From a checkpoint of a small image colorization model: soap at rate 0.0023, 195000 training examples.
Rows from block 9, named by matrix and row number. Rows with one number belong to one channel. Each number is 200 + 30 x the weight over the matrix's rms, rounded and kept within 0 to 999. All counts start at 0.
# convs0: first 3x3 conv (model.decb.0.1.convs.0.weight, 192x192x3x3), inputs 132-142, a 3x3 kernel for each
# convs1: second 3x3 conv (model.decb.0.1.convs.1.weight, 192x192x3x3, transposed), outputs 132-142, a 3x3 kernel for each
convs0.123,199,168,210,214,196,188,168,236,202,183,163,150,217,208,229,203,188,199,197,176,200,223,207,210,203,206,188,199,230,184,199,231,186,191,183,215,191,204,205,214,216,234,230,218,221,235,195,189,166,168,207,210,225,204,218,205,222,176,231,203,207,209,238,214,190,184,172,186,195,187,207,197,184,194,183,213,207,232,193,148,202,227,191,145,205,193,165,233,192,222,194,200,177,209,171,162,227,222,196
convs1.123,136,172,225,206,178,185,210,202,224,173,179,208,176,238,192,231,221,191,225,198,210,202,199,203,188,236,212,173,229,169,232,224,236,193,182,161,209,170,188,187,204,241,238,182,257,196,203,195,224,194,233,228,186,203,212,169,176,197,203,217,207,213,187,185,185,177,200,206,214,157,189,216,242,244,204,160,203,212,239,201,193,179,204,151,257,203,210,206,185,139,165,189,202,229,205,169,188,181,184
convs0.124,212,183,160,210,180,239,206,131,193,189,181,196,201,163,195,190,210,233,207,240,140,186,168,217,190,139,178,196,209,248,183,210,221,187,188,213,186,240,205,199,200,236,234,236,178,210,173,202,182,210,222,161,211,209,185,176,186,212,197,181,220,153,200,181,157,192,227,198,210,197,193,210,209,185,213,152,251,212,227,157,188,206,183,207,230,209,182,193,225,187,207,213,192,229,204,174,185,167,179
convs1.124,191,243,206,144,224,210,235,183,215,164,201,288,177,196,162,189,153,228,225,203,205,211,178,207,208,143,215,199,203,184,208,174,171,185,196,160,243,205,158,180,171,224,207,199,187,174,189,240,184,204,197,207,204,196,168,173,280,214,218,183,147,271,208,180,162,139,181,243,170,202,218,201,213,205,220,216,164,219,199,261,210,171,162,178,235,223,211,173,186,217,214,214,224,193,201,195,206,182,185
convs0.125,163,212,205,169,178,194,226,213,273,215,245,184,167,243,235,160,152,211,153,234,170,161,114,222,202,211,152,214,200,176,219,192,208,209,190,183,173,211,159,180,261,248,251,165,178,268,151,244,161,188,165,142,171,122,174,148,210,228,201,194,170,201,217,202,161,144,173,194,236,183,226,229,192,229,170,154,135,244,225,215,155,203,186,201,275,173,216,194,204,201,218,158,217,154,234,208,204,199,152
convs1.125,162,213,256,205,150,146,182,180,169,155,215,204,224,151,219,130,234,183,155,215,200,159,198,206,157,143,225,210,199,210,215,237,145,190,236,203,206,205,183,170,193,169,157,219,181,225,254,218,165,236,249,237,219,215,179,197,202,277,218,176,152,243,169,187,222,156,238,155,147,243,264,216,213,155,141,201,257,256,198,158,235,257,131,233,170,188,165,179,179,216,229,165,188,243,243,151,175,233,189
convs0.126,162,158,163,203,145,191,174,206,208,251,167,165,203,219,192,216,193,160,188,229,145,241,174,176,201,153,213,192,225,186,204,284,148,211,209,218,206,167,208,174,199,176,197,164,126,177,196,191,206,196,177,201,208,176,164,255,187,232,210,181,175,179,221,208,222,161,201,187,199,203,170,236,185,199,259,232,136,175,241,202,193,183,197,211,262,148,202,206,186,230,186,194,213,180,275,228,168,188,159
convs1.126,177,240,221,182,202,218,255,219,213,251,209,198,224,122,200,157,249,210,164,218,173,224,223,198,148,232,216,204,173,188,196,235,206,195,194,215,249,162,164,158,210,225,193,199,198,227,246,265,247,137,175,164,227,207,174,245,208,226,185,164,192,200,182,158,270,234,262,171,221,220,176,238,163,216,215,227,207,214,179,223,180,222,215,193,199,202,187,213,190,178,216,202,210,161,145,190,182,200,254
convs0.127,175,174,191,215,168,231,159,220,232,191,154,203,192,194,188,206,204,225,243,189,205,208,189,200,190,198,143,179,167,237,180,155,218,224,189,183,161,272,199,194,261,101,234,269,211,194,194,187,179,185,250,200,199,201,221,234,208,233,233,165,183,220,239,172,187,207,167,158,184,207,192,189,190,153,196,236,187,132,224,175,209,141,161,241,206,197,185,234,186,185,236,194,176,178,203,188,187,189,191
convs1.127,229,234,220,212,245,141,209,186,163,212,192,230,153,188,218,174,267,234,188,223,223,223,153,175,273,159,199,222,178,212,196,207,213,207,221,208,222,177,156,217,190,211,221,141,192,187,246,216,213,148,199,224,236,148,219,152,182,219,174,207,165,219,198,198,250,173,249,196,185,183,225,205,229,233,211,166,189,215,264,199,178,235,191,249,174,190,221,145,233,199,207,158,211,168,208,215,183,185,245
convs0.128,221,191,166,163,228,210,160,195,169,244,143,272,224,258,220,201,165,170,226,139,200,208,139,228,273,163,196,179,220,201,164,261,210,248,211,215,236,148,173,257,182,207,192,259,225,211,189,187,198,161,217,266,136,224,176,242,126,210,192,213,187,152,200,243,139,185,202,161,183,150,225,169,243,144,182,151,198,186,157,254,165,173,165,190,185,222,207,188,201,162,179,223,213,198,182,162,203,153,205
convs1.128,212,239,188,201,187,262,193,221,200,164,150,184,181,166,146,187,182,245,168,230,225,228,251,201,207,197,229,240,223,144,233,224,178,189,216,194,209,179,251,192,207,199,228,199,209,141,183,182,236,202,197,174,190,150,211,230,215,202,193,217,188,202,254,197,174,175,181,246,176,190,207,197,266,114,188,240,157,208,172,222,203,178,227,169,241,184,177,177,222,237,241,220,214,189,215,196,189,216,163
convs0.129,194,181,189,197,218,162,231,204,185,216,239,168,181,213,207,145,171,187,196,150,202,244,201,200,223,195,192,215,206,229,222,192,243,198,185,210,221,266,189,187,179,205,194,149,230,239,226,187,193,221,148,173,242,192,223,156,187,157,220,156,137,153,160,176,201,177,145,189,267,173,167,177,186,177,235,173,213,194,230,172,210,250,170,179,201,151,210,199,227,167,176,214,231,188,173,199,238,156,203
convs1.129,161,211,149,222,195,187,183,230,180,213,212,230,211,197,191,205,203,182,177,206,184,198,158,158,219,229,181,187,216,213,216,191,183,174,246,162,147,210,187,227,184,217,200,210,181,212,156,205,263,238,137,176,194,214,178,199,244,238,204,236,203,234,187,193,237,201,217,150,220,227,216,190,194,189,173,187,195,214,198,174,212,221,169,212,204,225,225,232,239,181,196,198,219,177,186,179,161,244,238
convs0.130,204,186,231,200,222,205,250,198,194,155,170,176,253,215,238,207,207,151,170,260,189,209,202,109,179,216,192,223,198,242,243,184,201,231,189,122,180,116,206,238,218,182,183,192,168,204,211,165,226,210,228,172,172,213,166,215,213,175,224,261,179,135,213,235,241,148,174,171,193,274,170,194,149,137,207,190,221,231,193,154,250,173,208,168,250,228,182,241,193,246,194,256,212,138,166,179,188,155,182
convs1.130,227,172,156,144,220,196,196,207,229,191,115,171,198,225,244,177,187,209,174,246,211,230,190,209,206,211,270,217,176,180,158,230,167,217,194,198,228,192,185,151,215,158,229,223,204,146,233,282,170,184,222,216,160,185,185,223,165,178,162,231,149,198,204,211,178,242,221,207,229,231,155,180,171,260,204,191,163,181,263,237,183,210,222,190,156,150,163,248,222,183,183,175,198,252,205,123,219,160,214
convs0.131,211,172,167,170,189,182,218,185,126,121,165,204,148,135,216,202,206,249,218,106,145,236,197,196,228,195,240,196,242,209,207,200,293,186,213,253,190,268,116,220,227,103,293,153,91,232,145,218,207,218,270,265,259,217,208,266,213,232,175,285,240,139,193,274,176,202,207,214,229,203,155,218,138,199,198,173,129,143,227,212,302,174,191,172,206,186,193,225,242,186,206,213,180,195,216,222,216,188,169
convs1.131,172,195,190,235,196,184,213,194,234,256,199,241,249,157,197,164,185,243,173,201,207,207,221,210,209,212,174,198,211,258,166,138,183,153,165,193,176,216,160,151,175,214,179,173,164,115,181,168,143,230,182,212,202,271,154,190,177,158,128,195,212,141,241,245,218,187,231,176,142,187,140,186,157,217,234,214,245,222,226,121,158,209,164,189,215,229,211,183,207,222,184,196,119,136,195,197,187,170,205
convs0.132,187,205,180,167,220,148,207,194,170,222,228,188,235,172,224,173,124,182,179,236,200,183,190,247,267,150,250,210,212,210,173,163,151,196,209,209,219,177,258,294,207,197,163,170,148,205,251,185,196,177,142,190,220,212,207,175,197,229,228,208,210,219,162,213,199,237,241,223,195,139,208,209,188,170,254,191,179,171,216,258,146,213,191,187,199,178,210,209,243,215,210,161,255,226,234,218,224,215,202
convs1.132,197,212,251,176,177,236,194,216,176,200,223,208,205,151,188,196,200,229,154,215,157,167,239,267,185,151,172,195,166,165,185,248,184,182,163,209,252,142,248,173,167,234,178,145,210,200,162,230,199,194,223,163,220,206,195,198,231,242,208,195,239,225,215,171,199,160,183,202,220,282,238,218,195,203,189,219,218,189,184,187,206,197,227,215,191,228,197,189,204,275,184,196,172,173,200,223,136,213,220
convs0.133,206,220,185,177,208,227,207,187,190,224,161,177,160,186,221,227,199,138,198,227,185,152,196,188,198,220,233,161,206,187,238,191,172,192,208,193,237,188,159,223,206,265,222,197,163,200,204,222,159,216,144,228,206,185,151,169,208,191,201,190,175,261,249,217,189,194,229,155,174,200,187,179,185,172,197,183,177,187,211,162,221,152,239,191,189,190,217,186,250,203,206,211,184,223,183,172,195,198,259
convs1.133,185,210,242,235,186,157,199,156,229,195,228,172,185,171,205,212,220,224,162,203,176,188,217,228,147,203,186,217,198,190,236,180,162,192,182,213,215,228,211,172,207,192,201,167,207,227,148,216,181,262,209,249,169,233,171,208,246,221,191,177,231,210,244,176,198,185,213,202,213,282,206,140,213,227,148,205,211,226,222,227,201,194,145,221,153,184,216,203,235,202,183,127,208,211,215,214,177,206,241
convs0.134,238,205,218,181,182,162,209,172,205,221,137,179,164,168,178,229,196,197,213,212,214,197,167,190,193,209,181,210,178,180,223,198,215,194,214,244,199,194,276,198,207,178,276,154,246,218,154,213,137,157,218,174,205,187,202,195,151,165,213,202,225,206,192,203,185,188,190,182,216,199,184,178,191,172,223,185,142,226,214,209,201,240,164,169,196,192,223,225,163,183,212,223,191,198,222,183,212,210,168
convs1.134,183,188,202,213,206,236,172,172,164,210,212,185,190,213,219,181,216,199,165,256,158,202,217,185,221,185,208,180,162,214,181,236,151,176,195,193,199,169,174,238,190,145,187,199,241,208,216,246,223,221,188,228,217,236,204,234,154,201,186,235,170,205,245,155,239,180,185,175,230,220,201,212,184,188,200,157,226,221,222,167,187,221,168,149,163,211,163,199,228,232,217,194,213,219,197,221,213,155,224
convs0.135,175,145,147,200,205,197,213,235,216,193,198,176,152,211,185,178,188,169,228,201,181,181,183,243,188,194,224,199,223,233,239,238,218,192,166,206,160,230,196,196,142,180,158,175,170,191,140,236,186,196,191,179,193,213,130,225,213,146,220,255,179,164,227,236,268,262,204,213,222,190,191,179,151,266,205,228,160,199,227,138,184,181,190,185,157,188,179,181,168,165,215,203,138,184,154,199,147,197,215
convs1.135,175,173,215,225,222,196,237,134,161,170,196,169,210,196,206,197,192,146,170,165,207,228,164,224,256,269,191,253,209,143,204,163,166,257,217,245,249,255,165,283,180,132,227,231,159,198,180,205,222,182,150,187,228,148,186,183,197,241,167,175,130,207,310,270,249,217,191,248,192,186,195,87,208,172,187,203,175,152,213,246,227,239,200,219,210,212,229,139,147,264,175,171,211,228,187,207,176,270,213
convs0.136,208,192,261,220,178,144,174,239,223,188,183,203,206,206,236,235,190,137,174,164,219,284,112,239,196,274,144,200,208,198,189,215,165,186,156,203,184,246,223,212,247,213,185,275,214,192,183,197,214,213,205,249,218,145,176,226,194,161,156,207,178,146,171,213,218,202,175,190,207,236,203,169,140,211,181,259,189,163,200,206,141,200,173,155,185,202,201,203,227,192,180,188,238,186,231,179,242,154,174
convs1.136,187,200,209,256,233,162,131,188,244,241,225,155,197,162,170,216,228,214,186,145,160,180,209,169,226,185,210,196,223,175,264,222,190,236,237,199,178,191,214,190,177,146,192,179,185,191,146,159,227,230,271,201,198,166,214,238,158,190,216,253,180,232,225,194,237,206,226,220,177,157,160,224,218,186,126,200,271,197,220,165,209,243,189,221,216,234,244,206,200,229,196,194,194,165,150,191,172,122,168
convs0.137,199,197,192,165,174,253,227,179,207,208,220,129,169,259,280,180,212,216,212,227,189,171,165,193,210,208,212,175,177,177,169,189,161,219,207,175,156,157,175,272,259,171,162,190,234,228,199,208,209,224,234,192,251,192,205,172,222,204,163,161,228,215,247,204,202,220,197,150,189,217,200,165,166,201,249,254,230,164,182,180,173,229,174,227,204,171,179,160,237,167,231,207,173,217,241,175,263,163,199
convs1.137,148,180,205,182,181,125,204,219,233,177,216,201,172,176,182,215,194,169,228,265,224,295,138,238,168,171,188,241,169,154,198,280,167,190,161,212,192,199,246,181,164,217,258,213,143,212,153,158,163,175,204,227,223,175,191,167,235,193,254,215,171,239,185,217,201,212,176,181,207,216,160,212,261,171,163,243,181,123,220,184,223,210,176,194,219,212,198,171,216,166,195,228,170,254,211,236,256,196,139
convs0.138,185,148,201,195,199,216,222,185,182,172,177,241,203,212,146,274,146,191,188,182,171,209,201,210,203,184,222,190,298,121,290,254,217,281,259,209,247,178,275,187,233,232,183,175,195,206,176,250,158,232,159,174,179,221,171,178,238,171,181,180,193,233,205,192,133,272,173,134,208,216,251,235,215,161,293,183,203,199,244,249,158,222,139,217,215,171,195,211,200,200,202,235,211,214,211,188,181,220,183
convs1.138,164,189,221,161,239,256,244,166,206,223,224,215,166,216,213,223,190,191,149,215,195,151,188,145,230,189,252,196,209,190,221,199,97,230,125,206,240,179,231,166,139,201,194,201,200,170,171,161,213,152,225,146,186,292,260,186,161,228,196,223,159,173,181,252,206,213,229,220,222,188,216,173,246,142,244,167,213,208,180,216,156,164,206,140,184,182,231,204,195,156,239,211,199,210,132,217,189,235,224
convs0.139,158,171,224,233,223,192,193,198,234,165,185,230,205,206,216,173,233,160,164,157,207,199,117,182,205,291,228,174,208,183,178,224,183,158,165,198,159,230,165,172,204,107,168,187,250,204,191,145,157,202,241,224,252,200,195,188,150,198,208,182,209,180,197,220,184,191,184,191,220,218,213,210,205,228,233,193,138,198,189,187,195,187,237,208,184,180,189,207,185,170,201,210,182,186,200,186,250,169,175
convs1.139,175,182,202,151,243,200,171,174,193,234,181,183,224,245,213,184,221,213,176,171,200,173,157,219,172,234,222,206,187,196,176,199,237,146,217,143,215,208,202,229,181,188,188,151,185,174,171,192,183,242,189,203,166,222,175,203,228,189,184,211,197,227,192,193,193,143,203,154,174,226,222,186,201,197,223,201,216,175,224,200,254,181,208,202,192,213,176,179,202,219,161,252,191,197,243,238,205,224,177
convs0.140,237,243,253,223,171,162,180,209,207,209,206,257,144,201,160,214,196,209,182,238,194,168,207,239,244,210,225,192,235,215,242,196,167,173,165,181,165,158,208,78,198,187,208,241,201,225,192,236,235,148,185,171,173,172,189,159,203,240,211,224,238,194,195,253,182,223,183,202,183,211,180,198,161,168,197,169,209,169,185,171,194,187,178,155,190,208,160,206,219,206,201,191,192,220,184,190,177,185,198
convs1.140,188,206,209,172,200,207,171,197,150,227,232,172,200,189,201,194,136,212,190,192,182,205,180,246,224,188,211,251,258,196,226,209,194,173,160,252,180,172,139,201,175,258,171,162,198,212,193,227,211,178,151,205,217,229,201,221,176,169,235,182,241,223,166,176,199,240,214,214,189,198,218,153,183,242,211,179,173,233,231,248,247,209,208,178,218,207,162,186,191,163,205,224,201,193,243,179,219,247,168
convs0.141,251,189,113,191,175,209,145,207,209,221,167,171,153,262,215,239,234,222,251,175,201,142,218,220,156,209,163,218,209,228,222,168,211,180,172,203,218,159,197,205,216,246,222,150,188,132,222,163,201,234,233,230,148,214,227,196,226,144,204,191,255,227,197,207,186,184,185,228,191,184,208,256,210,208,198,216,160,142,182,235,180,232,209,216,175,174,171,269,201,190,194,223,181,267,188,174,183,206,225
convs1.141,220,176,244,207,221,160,234,218,202,224,234,197,173,173,158,197,194,176,217,207,203,201,175,248,172,239,194,166,263,176,234,160,236,243,165,204,166,237,191,229,170,249,178,211,236,158,176,276,147,170,209,231,224,226,193,188,147,233,253,214,203,168,203,229,204,177,150,188,186,197,187,179,202,174,179,217,267,199,190,158,212,172,183,184,237,283,195,203,151,184,199,179,171,179,217,217,238,239,232
convs0.142,255,172,177,184,202,197,201,211,185,224,136,202,234,230,164,205,166,223,171,174,155,190,173,134,201,249,156,153,181,204,159,254,176,215,209,252,161,205,212,201,258,243,250,136,228,160,187,196,229,216,223,204,205,155,246,176,299,246,189,155,228,208,174,168,176,200,211,238,191,198,218,135,212,184,194,272,167,177,192,178,195,200,118,244,199,228,152,246,179,186,212,198,169,230,178,180,173,173,184
convs1.142,266,203,226,208,256,157,239,285,130,236,249,157,239,186,105,176,240,220,228,196,202,141,283,219,202,127,223,222,149,230,195,131,243,183,291,224,217,206,209,239,114,247,268,201,180,214,235,207,188,172,205,210,184,193,181,197,153,194,151,196,146,200,180,254,147,253,218,232,140,224,253,203,189,169,231,154,234,134,112,189,213,230,191,146,226,201,199,182,184,230,199,220,180,156,166,247,216,152,125
convs0.143,180,233,197,159,166,146,219,219,180,218,167,213,227,199,255,211,175,130,191,187,215,186,228,189,249,227,184,211,198,214,165,196,206,217,158,216,150,145,167,157,210,184,212,283,255,235,217,167,203,157,231,230,209,175,228,237,221,188,231,187,184,163,180,215,217,216,185,182,219,233,178,182,160,236,240,183,211,200,185,188,222,183,181,166,176,231,211,223,197,255,193,189,168,167,132,220,232,211,160
convs1.143,215,173,166,213,256,187,178,213,216,226,233,183,178,150,161,211,232,133,182,167,159,222,161,218,225,223,162,202,209,184,247,199,178,195,204,223,140,166,133,218,202,268,181,171,152,224,186,132,217,185,214,211,215,180,171,245,164,218,187,190,219,189,189,192,236,170,292,190,237,132,201,193,261,172,265,156,239,204,211,179,205,180,159,155,194,213,210,205,207,149,216,195,194,198,232,197,180,176,164
convs0.144,232,242,184,228,178,221,208,239,204,179,193,181,186,213,144,199,179,192,226,217,175,180,203,229,143,231,196,149,169,217,224,193,228,176,248,200,182,177,187,153,209,210,286,199,195,272,183,195,186,248,193,192,180,222,221,172,204,190,175,194,229,199,220,214,223,222,197,154,247,248,214,208,173,206,148,231,216,195,224,222,215,179,207,247,227,232,203,245,221,214,206,208,191,199,229,188,168,201,171
convs1.144,223,190,213,161,269,207,182,168,201,277,214,240,179,193,149,216,176,166,189,173,182,166,172,171,218,187,253,206,189,225,109,171,206,197,243,195,168,199,159,240,197,245,168,130,162,213,206,183,293,209,222,219,215,111,124,228,168,253,229,223,254,210,227,86,194,259,159,265,215,247,231,192,232,250,173,223,120,231,242,150,238,195,162,150,260,202,173,173,182,156,204,136,182,151,202,213,202,168,167
convs0.145,132,183,225,206,218,182,211,249,138,218,163,228,165,179,261,185,181,188,184,191,266,212,176,152,245,221,261,193,198,238,175,163,191,164,155,185,202,202,271,138,145,170,191,282,232,218,243,135,190,212,187,241,138,224,166,158,228,180,265,166,158,190,159,160,174,231,168,263,242,191,179,152,143,151,232,186,177,203,132,243,160,198,200,174,226,234,208,215,206,194,239,184,251,172,217,238,255,200,221
convs1.145,221,222,258,182,193,203,145,191,225,247,183,250,211,231,226,197,188,165,147,217,199,247,152,159,172,188,172,209,260,227,194,210,175,150,159,215,227,107,200,165,171,164,201,181,184,235,200,226,210,175,221,181,229,262,221,160,207,195,148,253,171,265,213,227,202,141,199,151,228,233,244,185,157,149,211,169,255,209,243,191,223,223,204,177,166,201,199,214,177,164,171,208,179,226,166,258,207,215,230
convs0.146,215,216,201,184,178,209,220,130,159,175,191,236,164,172,174,237,205,222,185,184,178,201,175,167,211,175,200,199,136,227,240,175,242,187,194,250,236,225,230,128,190,165,187,225,195,229,209,150,167,213,193,136,202,192,261,177,198,187,180,166,183,243,166,185,171,252,259,237,210,209,188,183,163,182,174,237,182,207,200,284,225,216,161,227,229,213,191,180,229,183,214,245,227,234,192,134,198,193,184
convs1.146,238,198,198,141,252,171,174,198,180,179,210,204,264,213,163,129,187,245,210,202,200,230,234,253,213,242,178,164,178,214,171,216,147,182,232,150,241,228,174,191,161,237,178,193,203,193,204,211,223,127,218,205,240,227,173,203,213,237,202,214,224,246,172,190,244,220,235,170,203,189,177,201,196,153,202,225,223,213,230,225,219,194,183,253,167,153,148,173,211,224,182,215,211,205,190,152,220,163,205
convs0.147,158,220,163,211,169,144,211,216,207,161,227,220,160,209,188,205,198,197,178,255,272,190,174,179,245,212,181,253,205,205,187,226,202,186,249,187,157,203,165,221,224,196,215,247,207,156,149,182,173,179,219,223,150,223,186,217,213,182,213,207,185,166,208,241,220,195,166,213,199,206,161,120,254,212,265,185,197,179,189,284,144,151,237,186,179,201,212,183,172,212,136,195,189,207,249,166,273,151,165
convs1.147,214,133,202,216,227,238,213,170,215,199,196,192,205,177,193,220,133,200,238,190,215,172,202,152,157,201,195,170,217,220,195,235,222,202,229,202,181,155,186,211,222,210,228,246,191,220,245,182,177,196,198,206,215,229,168,200,196,208,233,204,232,188,203,241,219,171,234,157,169,228,151,144,242,137,199,174,139,238,146,195,187,215,229,196,204,128,189,224,207,207,199,225,212,274,209,212,232,200,231
convs0.148,220,174,148,198,193,250,192,206,171,172,221,224,212,163,149,211,223,192,188,204,190,178,191,223,245,144,212,219,181,201,176,247,206,204,209,186,197,210,247,254,199,195,166,179,206,262,254,195,197,217,184,185,199,186,267,200,179,158,194,210,216,199,239,195,230,198,215,209,134,186,213,239,253,191,192,275,223,246,131,202,220,201,230,163,250,210,196,200,202,200,175,192,203,197,222,160,194,196,205
convs1.148,214,160,188,219,208,192,226,252,195,220,163,192,275,186,174,197,185,158,185,203,142,211,171,183,159,193,199,271,165,180,156,166,167,198,170,223,207,210,233,197,176,205,179,211,235,182,245,205,203,204,251,171,189,196,208,174,238,164,167,236,202,194,170,218,226,216,238,217,221,235,199,198,241,202,264,139,269,146,219,203,155,209,216,202,235,189,205,176,195,175,158,222,172,223,224,228,246,182,179
convs0.149,165,235,253,218,207,189,181,230,232,179,190,215,203,135,155,233,221,223,201,183,249,241,233,211,183,232,213,191,204,215,206,219,191,158,185,169,199,223,213,182,255,248,233,267,182,165,198,205,208,247,218,214,197,201,185,198,208,226,203,203,132,228,175,195,179,156,174,177,187,158,227,245,137,188,202,243,155,260,207,178,207,155,191,152,239,208,142,215,190,203,216,168,202,197,214,209,227,191,199
convs1.149,184,222,290,142,157,207,129,164,162,209,211,221,214,240,178,209,256,179,208,185,233,222,207,173,178,199,208,197,232,223,190,181,193,251,237,221,270,157,137,157,167,173,191,185,222,200,166,174,157,191,215,230,197,229,206,179,205,167,223,181,152,275,158,245,198,219,234,194,221,206,228,171,178,221,167,191,237,186,262,206,203,195,173,200,245,185,140,146,208,215,184,144,209,207,210,163,185,175,191
convs0.150,186,184,189,164,194,162,195,157,207,172,185,188,149,193,233,250,253,213,228,223,180,195,178,186,166,211,207,180,172,199,161,206,235,163,214,159,212,219,181,179,226,183,212,178,247,196,190,251,224,242,196,129,227,235,207,200,218,202,204,228,163,209,183,225,157,205,215,202,177,215,170,213,244,172,160,217,240,227,225,205,212,142,163,199,209,197,228,181,260,232,204,175,214,233,168,223,198,170,194
convs1.150,226,219,188,195,218,200,256,139,211,185,225,176,203,223,197,206,211,227,244,182,204,199,184,214,191,177,152,179,186,199,201,225,290,233,211,176,168,173,168,214,173,218,199,189,173,206,198,254,193,254,223,260,167,213,182,214,200,198,176,165,214,190,200,146,204,163,198,191,170,187,183,194,235,222,255,200,199,230,226,161,218,216,176,179,181,195,214,189,190,217,218,251,196,183,208,181,179,200,205
convs0.151,220,179,182,197,241,223,234,215,211,186,169,192,197,159,199,217,162,170,223,206,197,227,242,200,222,189,140,152,177,155,177,213,204,208,184,208,189,175,245,269,180,252,187,199,192,196,199,139,232,153,238,216,141,214,154,192,272,186,204,240,237,219,208,202,189,214,177,241,211,197,203,119,231,173,205,203,238,220,175,181,187,197,169,211,194,184,265,214,215,162,171,247,233,240,222,140,142,181,165
convs1.151,166,177,199,154,159,216,206,224,187,209,227,190,225,204,234,240,214,194,243,144,152,152,162,194,266,197,185,235,185,155,212,206,228,255,160,207,224,172,229,142,189,209,207,166,223,207,194,178,242,223,222,211,216,179,196,180,173,106,200,197,149,212,200,215,163,273,198,181,167,226,182,240,179,172,237,205,224,102,198,210,205,199,173,203,150,194,148,186,204,251,231,193,184,230,160,195,216,180,242
convs0.152,164,226,167,172,173,168,187,170,212,195,172,171,221,237,232,173,233,175,211,167,226,221,191,185,206,235,241,222,191,193,220,179,235,191,153,212,185,202,207,205,269,225,152,213,120,189,240,151,154,163,202,239,175,178,196,166,201,241,192,185,154,190,190,180,157,240,211,174,206,137,203,187,131,183,175,223,206,199,202,232,183,209,191,182,235,189,202,176,212,226,209,231,170,201,187,191,203,232,216
convs1.152,182,236,244,208,221,191,198,220,176,194,192,253,169,150,190,186,196,177,204,207,184,183,205,220,198,229,199,175,210,177,244,171,170,165,220,183,203,222,144,242,213,181,231,189,219,239,205,154,186,181,206,189,234,203,231,194,166,185,178,155,210,220,219,180,172,215,134,195,217,182,206,208,199,152,185,169,207,176,161,236,240,218,210,205,180,216,175,239,171,193,224,231,161,203,209,189,190,200,169
convs0.153,217,217,214,233,181,230,192,204,183,211,209,200,171,139,146,184,181,234,188,213,175,184,171,214,209,217,200,202,188,177,176,242,152,177,206,241,181,232,232,259,229,195,190,174,177,173,213,203,181,167,248,209,167,227,207,172,206,207,225,172,189,194,173,248,174,195,169,208,228,182,189,212,223,203,190,169,239,203,183,245,214,210,181,222,203,194,229,167,209,178,223,225,243,197,228,188,218,166,216
convs1.153,212,142,168,213,192,161,231,162,200,176,182,217,196,244,197,181,228,202,225,211,203,184,212,211,207,180,204,164,168,225,196,193,182,201,174,221,178,251,257,208,203,186,206,215,166,246,192,181,124,221,197,202,176,208,213,215,239,173,154,231,169,249,176,180,153,224,180,181,200,189,193,180,174,174,197,236,99,188,230,197,211,216,204,209,198,229,160,150,221,212,221,141,256,173,240,175,192,155,214
convs0.154,186,202,171,178,191,148,196,230,212,183,170,222,215,257,197,192,161,134,181,224,243,198,190,264,162,177,170,189,237,188,177,189,156,176,214,259,167,145,342,255,201,200,196,193,286,161,209,202,182,221,217,198,180,130,196,160,211,218,213,206,227,206,183,168,262,229,190,138,276,173,184,243,142,182,180,226,219,224,189,186,201,201,182,160,205,175,254,174,209,173,189,227,242,236,150,199,237,169,170
convs1.154,193,194,217,214,214,202,189,128,248,173,187,225,222,241,134,177,241,200,224,187,185,163,188,239,221,254,210,149,171,232,218,190,198,208,222,145,143,194,164,279,220,174,176,229,204,234,156,215,199,241,258,182,196,200,173,197,219,182,120,159,188,240,190,171,224,204,177,251,205,228,201,137,182,243,243,203,179,193,245,131,303,243,133,236,184,217,174,172,174,195,200,220,160,162,248,190,177,198,200
convs0.155,202,183,210,150,165,180,187,218,192,170,236,210,253,190,174,182,278,171,189,217,209,164,249,192,210,189,227,216,203,297,204,200,249,200,250,199,190,192,206,265,198,175,273,222,154,148,260,182,201,188,232,160,211,244,245,178,175,213,216,175,215,211,203,194,183,194,136,151,175,207,228,193,253,179,253,200,215,208,250,169,186,177,201,209,157,220,146,211,159,214,161,181,191,178,176,200,220,165,194
convs1.155,213,165,233,236,211,265,189,195,194,208,162,207,195,183,149,209,164,188,224,134,174,195,184,212,188,184,189,232,246,204,184,199,198,188,181,190,180,176,240,240,205,133,192,172,198,187,221,221,187,157,169,212,206,213,207,228,236,181,175,194,189,189,141,217,196,231,167,189,195,183,185,195,200,218,213,132,161,177,190,201,219,192,227,199,192,222,177,176,225,168,212,223,207,191,192,252,216,203,159
convs0.156,178,221,155,171,190,236,214,194,176,183,195,210,133,214,170,230,219,163,191,185,152,227,122,237,188,178,134,204,155,160,240,159,197,177,181,260,225,218,215,202,234,248,150,230,228,183,195,251,172,260,183,168,168,219,163,193,229,244,238,170,187,206,175,225,179,204,226,186,117,206,164,175,157,171,232,169,147,208,214,261,168,207,167,197,193,170,137,233,233,183,216,198,208,236,220,191,197,166,157
convs1.156,189,205,275,215,198,228,201,194,272,209,181,187,218,221,221,217,182,247,160,255,177,227,217,176,204,249,165,196,238,247,192,236,144,234,212,215,197,240,216,234,154,211,174,144,164,193,212,200,250,176,203,153,215,257,189,197,211,229,167,129,230,211,205,177,228,227,222,224,211,162,210,254,192,179,170,157,202,247,184,193,272,179,209,164,172,143,172,221,218,215,218,215,187,219,193,210,181,205,197
convs0.157,166,137,158,186,209,146,172,271,184,171,179,176,144,182,168,191,179,147,204,224,221,171,170,147,217,150,215,177,175,248,201,169,217,157,192,249,195,215,219,166,200,276,252,149,195,189,251,224,191,185,191,144,212,169,220,214,214,211,183,147,194,220,202,192,200,257,192,121,146,209,155,254,198,172,224,181,217,186,206,198,240,195,204,164,171,221,208,243,225,226,173,188,288,163,149,180,182,171,218
convs1.157,180,227,225,171,198,212,185,195,173,206,165,199,187,169,193,228,240,223,141,247,103,261,185,195,177,211,193,211,208,243,141,183,222,229,227,179,180,158,182,230,220,235,198,200,185,229,168,237,225,231,226,186,172,178,157,185,215,182,196,188,247,153,177,176,189,220,219,215,225,255,190,198,182,173,146,162,219,183,175,124,196,240,176,241,143,196,214,244,214,240,200,212,251,235,220,213,88,167,246